Weights of a small sound classifier.
Model: 5.37M parameters, log mel input, arch transformer, activation squared_relu, width 192.
Training: 8200 steps, batches of 128, held-out accuracy 92%.
Data: 78125 training examples, 13.4 epochs.
Rows from block 4 of a small sound classifier, named by matrix and row number. Rows with one number within an expert belong to one neuron, the router's apart. Each number is 500 + 40 x the weight over its row's rms, rounded and kept within 0 to 999. All counts start at 0. Numbers have three digits each.
After each expert's rows are labels from the 100 clips, of 14976, where the router gives the expert most weight on average: "strongest on" is what is common among them. Only what is clearly more common there than usual is listed. The data: simulated modem signals in the audio band. In brackets: how many of the 100, against the usual share in percent.
# router: router (model.blocks.4.mlp.router.weight, 8x192, trained with AdamW), inputs 48-95
# up: expert up (model.blocks.4.mlp.up, 8x96x192), inputs 48-95
# down: expert down (model.blocks.4.mlp.down, 8x192x96, transposed), outputs 48-95

# expert 5
router.5:455481437528561517523503536464453545542478491493510420517589474510524436491471528484491548502471537493481518490563399525511425419460439471532486
up.0:480484509502468456483472520516470692483470469508486466564453532563510452486483523478466474537482488438474538541530482516576472442485485473557423
down.0:492487503530483528526514521559602407532498433506470516471483530568571512523522481511499504480499527468515536485537550509507464536495524497551573
up.1:543508510470460513445501518502492493465433490537493553472505475474573501499473512459487476449512556490520432541464556500485454499510512495484524
down.1:522522506532573514497516538465526502421531505515480481508499552525528501505456494447449516517564444426511546444474442506559515449505512566487546
up.2:595561523521442549453463525499461479508406507425440472517591538481553461461549549429525481548547447443496511519479518487514472511564542566554504
down.2:481480503521486464481527464527482505471477481486464513451450496572519528414533469470464495549485461519497500652534485573465493559489441503550490
up.3:449520487452464552430540446485561500498443514448553502496487503548498482419466467482501534406508504474461544538547478423536525417499475504444491
down.3:534506554466474528498518553525603483452508513517541482513467519483495473547529561491423425488431523464383444529463457506502524502454470518483467
up.4:559517448509490493540499505530506497531517492514536471489490489507542556526467462479445485520574488514548586467581489485541497512488507515582389
down.4:557543467517436490473527531481552461596548451443533467498532505512516550497512491481495491529507505509504380532462462530440490441532488491552464
up.5:447468489511605444496516481513471499464482457419526462537475476464555510488470532530453480471469528496481467459505491497566453414504476504518556
down.5:531503565452447574450471509513523541476496479538451532544478431473456481450500538600561588458509478456509515495505497511459431539489527578485488
strongest on: carrier: 3.5 to 4.5 kHz (70 vs 24.6)

# expert 4
router.4:498439477537487507445480486491481492516504453591498469507540476531531448468515480550466416427467462528532437472501503421445508479538506518517544
up.0:503522477503489490500544516542461483534507446469550525475539482473457476519485519475504462486477480463474449511510490464511502501498546542483522
down.0:504495541505528374526529436525464489524568513543547490489507474540515468498507526531555430515475515501603450449432597493430480460532519457557542
up.1:516453532528544492521507475545466505492532490477485483490526469516537430580490509450476441464517506549485528447514470507490456476487550531431542
down.1:546518537502480421444458552513511488515548442588496441451577485450540524412549464454544499505462472454531486490502527450505453584506449488476503
up.2:500478470479529463538544502550484452561488474487491457469453498484460440466535506519526463480525522578542507506485525548551460490551496487535494
down.2:524536575579487431494478570470507548517505510489494505486511540487484542517532525461503446485481509497506498453471478511514522523499557504458471
up.3:444588456507613459503520589461500511470442404499474467493547473492562523478492530432507530503436506540508546519428448557470477515446510535526519
down.3:488595530447513595534474488461422462494484520539470529433555515527479445456475427476479521492536528565486500462500464571537492441470493509492435
up.4:555461473478507526466534518554510564492473492491475432529516580480492525468456503519525425471544485488483516445509519509434481525492533529456459
down.4:557489443462517562462510529465494406534497501522462515531544405506532465512481452473454524492525485489480524618520544444486512497471503498487440
up.5:541487450513488550594616535490488529449495521510547480475436502475534472543535562506512518479483525499546508591486451600467481478480493471509507
down.5:508442468521521469483428533482488518510456470511536424448557474443478515441477459484525491642494500463550533466536466518580453520526488472480457
strongest on: carrier: 1.5 to 2.5 kHz (82 vs 25.4)

# expert 1
router.1:457465443517537483563468516437484463502544456509499454491564519531549498532529470534497561473461611520541523537582465492550460513472522475549503
up.0:519487519478521488480528460493528470441486490560502483493464533596493444479527518502528478503553481515544499516523499470486494448489533529458497
down.0:443456503460494529436475418468482527560521481558511451507508475571556521528459518514499450547516492485507490475420451491509504543493466463513504
up.1:501484440480492502510495430484518590535426455552484482482507473519440496509496475509495513509541485440480519477473561516487464551546478514504493
down.1:493488546483457525580528538475472463548562534517429528498484508546498555463505453484494529499475507468482500505506541518470534485531526564508499
up.2:516510545479554501473528453576556468502441449512550497547478429469487535609509569511475607581472510522559585388509402515512539509431515424448502
down.2:452471529474471500433450401502515466550549495519580485512470404483475490526461478450543471550432480503515546503534489464512508491464449505506547
up.3:530504462425526513498540453566516500494452560415540564482442459514540489484458521421508513473515528464524444480491540536470454498509530503507509
down.3:489524453475452527499439460558502574512491495513538502518458560486472481591517541506546514530506444518458449487565491553527476396482450471506502
up.4:428472542535518514552479504426539519538458494534499461505474463440452539523534541488472492510518529542457510452446527489518525462484501573478546
down.4:444504526458472526500455464523506468469464518492460511507460510447537615461523594441498556446516438519489443609406480491520482532465460527482521
up.5:472557483525531458541429527399443516495470461490467594410552515437450423524569432552464517493494458426493514451504490485479517477446531513445507
down.5:478497523444504499400570419464492522560487495489493546519560458451541455526475466542480514517447470447479510490529521460445518602491500509638479
strongest on: carrier: 2.5 to 3.5 kHz (63 vs 25.1); 800 baud (62 vs 17.5); chirp spread spectrum (31 vs 6.2)

# expert 7
router.7:404500473475514492488476471581540554551570468440543515533528563535533519530442463439478476565392485622476489502482516469465455497445459454496528
up.0:491508527476600577510489463462463501476452503446470490554538446517501523491508447513534493500452596536441512499567442487474507517432546500415498
down.0:518497501531519539605554522448484540472523513563466440454549508490456497571510481453452490508508487482535522528512478453485499531371524490458482
up.1:547496478514530501480521485622502570456532474506482512521495525485464476470530518514538490512508535438446476493526471516492505450449512464516508
down.1:600449543541463502464549512534553527524512468485436477518464484472558494432508548515536487536505504542483511482457500484526505589514443509441517
up.2:463573472464434555504524557478547481452487488492519554513462544482515558460520508470441561460436520550494462472508463530579503474544573535470493
down.2:490531484484441455421519483498446519403463479500471482575510552500474507464469494489502475500506533472452516552471518520511521491511489555466464
up.3:524497470528528477483431485606493542478607489478476493540482543468525569514436513437495472432440509515508437501448480481464548470555428486491503
down.3:546428454495498470578473496495444522506510488469540509558430494506477485505558502414437487528459516525430493523504507587541518546492541528548565
up.4:544538527527481489457492524525513536473500514521472488483531460530468521464519491463492542478539532617456510509458545410457484546474449527477535
down.4:422551494506466439446473521524491430529548540503549500514517526557546501535477512503534470490499478558455469452549493471442455496475556470546457
up.5:477521473509467528514500518504467504485511496495469496408458491551517434528422474536504509506503495488581505432487589504438448515493430459485525
down.5:498502496481574469523472419535513541503482469524493539479485471459553520592474538420550469515539516533585548576482505438543568514535528461556556
strongest on: carrier: 2.5 to 3.5 kHz (97 vs 25.1)

# expert 3
router.3:493511492519475528490463515495489513509473551503557442520566515549540486489541485540479556480451531469539619481489450507453544525498468500513488
up.0:478538556528514450476490560506501489440565476533448578487480551440538457491450516575507484418515480552538484442492462501474515581524550475498519
down.0:516461533437484505541503473530524514523517484431429627499500422519465468542553529516520506585404476498511536500440498482518505458482420545493537
up.1:462514522579512484433511443466478492486477448461572458492461504549518593474555514478501431527482469527514523450504503537507481544455460499460478
down.1:405511463465473504470503473520392535501457458493462427472491550473526445509521461497545496435502535544535472519494553569610475473520481411463502
up.2:452555485510530577464484481521536438516474487498497537563448496479518509448423524400511463562471495528568507523556495498512490466547539490498526
down.2:519451519533449596492537527476523539483495560525485568494507462466520506516551544494543465559499497515482490616478457495454445404456463467529355
up.3:451516559486550538464495451486475442543468467539488525464506436476472545523461464521511473564484561450483505563534504471478501530472503487502522
down.3:503589519505464509437525510476565486441497497480484540480528484520474524516515458569499546457477508434494463495473497508461494420504475533439539
up.4:506475440526534518548504556569488466493490528508553506423573446552543477496525514521452545573424491463474544510507489480495487464503516498545536
down.4:527564509486533491433568517488519525464596454485512475506455517492539451476545482501505493455557512446470566473469515441499534554463507483556386
up.5:540436424483535491515474527484525488522482506504430569491453497564442477516515457413477513472449501474505506454495520508542477442494484543434574
down.5:514509502470541509501508516458520470576543540515495514515517530536466516431545495503475588475523496544531553542497524440501583456496563481535516
strongest on: burst (98 vs 30.1); carrier: 1.5 to 2.5 kHz (67 vs 25.4); 800 baud (58 vs 17.5); OFDM (33 vs 6.2)

# expert 0
router.0:476507474550558509530503572530539501583544462529494496447517495515511450476470490522469457436464551527527538485549436531457432469494493467518465
up.0:453527504538494517545561515555506451537484485458452524531457462584513502512549495474525432430475469496532487543519506460481458511523513526609488
down.0:463487514466426494567526540459457514496567488502549523491548487468464522500496482560534497492467460511459548574544552458509506488541502522528523
up.1:443469488465496466537523459517504471515541497475441597569437462490505404527488487492564504464566489530476461441536507453484461486444513532416436
down.1:515551534535485476551463500570544535502493481498520550474499496506489525524497524444502467492456493527503513515413493484487542540503464524507516
up.2:545478516528476531513541543559469536509524484503497473564470465461461610511443565470498492533553488501463452432503507471520479520538435454514539
down.2:448468389440556473478499490522489469531542479439480520478531489447548456504483483457482510545504499517490493496441467570474502454493501557525512
up.3:526499437490511471507452538518508415439477524482509521477481511435515564503477478503473494501502456513528424496449438564521532482489449417459514
down.3:452462558501465448467461450464463488484508542539515525463447490492461513480497511453552537505528454540475442528430483547508488495527468520570468
up.4:485480503467438526531408444491530439440485480499546531436514519550485573496503505493512456485528498491447524515563546503556516528502571488557495
down.4:458579440419460449512455516528465503471520552499458575528549486572506491519560496491501520525529489460538510485519446592473461492401480484544526
up.5:500519489499572385490567464495560518508550464536512527561560507514494463482552509471505533415528488493524462502550471524497498560432507490540517
down.5:426509539532528495574555560587508555482541513442481488549449505501493452500499503495536479464443485487583555519491478516515515538535467503420454
strongest on: carrier: 1.5 to 2.5 kHz (75 vs 25.4); 800 baud (38 vs 17.5)

# expert 6
router.6:469492456534523451500462425466491473518443423471527556512517521534487509475485474478430575521473546459456513523512501493489446558456493525486510
up.0:544401508531547463517483554557455512516446468537510548482452513538469528484520466497466462542547462469483518489554528447434552568553575600468497
down.0:575493532540519478502474476520563500486507502526510554474513510542536525525506472459505464515493521559476499487541525497480529409509470469529455
up.1:461517530522521537431539460464613559528462534434473443548509446521482443492454418494490530519483569556493461447456502485492551520530489555448569
down.1:449564540466544453469567552465513494521552489481499540594453540501512517564487520535453482493479515532534502505554482476519539439476466482506452
up.2:482466566515528509541511435433514485551538483505502570484479519487533516461548471518500463524521466504473497536475497577472560454493468557513443
down.2:465505548494524509486523508516422469509424495581560495472485427500520485514423553543487479489561471508527492492484483491512510539506441493502517
up.3:526544476485518485511532568464439504553625529436491538470445548446542489514480508504517491561533464471464546491499496558506519548487572497486565
down.3:508418462469498465468461483506550454493503530533503408491499623474471475463493503457501470437558541575497473483578502496465523453464558492543531
up.4:516563482485578509452472551531535512475474610450508601494492513513499497437502534430493524493460503466509533484498498489569537440426468551572470
down.4:460504513503491563526475425533466516545532434470452497489505488439525455479490501511468494479563521508489474485482486517430539540489548489507520
up.5:538497483474579496503451518569431426465505556523512528465474475515526520476509550471505412488502513467469447478560475558439563510472454420505494
down.5:552530563497491547521528501472491538556533477519504470455526444509431519522532454480551404449510460517560478520525473556529523503483547511541487
strongest on: carrier: 4.5 to 5.5 kHz (100 vs 24.9); 800 baud (47 vs 17.5); 4-FSK (27 vs 6.4)

# expert 2
router.2:456566512431479518548569483501529491454460506522493463466384538438493530478529498477540581557553446491486443464495487550601496491476477465485513
up.0:532472518507539516522474485524538565474602484475468502564454500493542432470473527529508482475516480423493538510492547455485489449477531523496497
down.0:500507504501490446452490529412525469544435520553586531445531519570499453505470466458466548486488571553494531509510513491477554451471560473536516
up.1:483469496566387491493496498501455529475539525516514473453438489464447521528559526517485486548473527407556532527433511478525513476530487508510449
down.1:516476502607470508459517578442471584484416483549478511518549483475502480486499481493533454499437497534489428589537559437460516463468531539532474
up.2:524448584500458443511510589495517505409511479562469456558491496513537588481520485523443535456541504525551566401546488566543500469507528503467440
down.2:503546443520539481513502490452457508493528546543503521500478507542535526502513581484504538526600455505419465551421532533504489473513546502540511
up.3:490538520543494501462405561538514496474535506523538511466586485465461451539515459584459392480529467479466423520435459498508502558433470526547481
down.3:529481489541479631451544454512456425496465489486486485451440529492518513523468534457494427524507539519506499456495530504519480465538472423473573
up.4:480520520484509518500503501471434504509468443521437434471468413507454457506509477557498482462547524507493466491478480519456498526469576545497550
down.4:557513436534492576485515440508539464393531505534482476525512521460583460495544516518547534583516493494497482452588485493610503446524457465527466
up.5:444480500544565543498434447518450468534490487423517490496514516508489452491528452469488508467505514501544538484474477567492437454495492467579544
down.5:563485488512516540492505462484552551537523559539586489473523533508497465563561520491564495485545498547446485510527484428553455491478531469449548
strongest on: burst (83 vs 30.1); 50 baud (63 vs 17.7); 8-FSK (41 vs 5.9); modulation: 4-FSK (32 vs 6.4)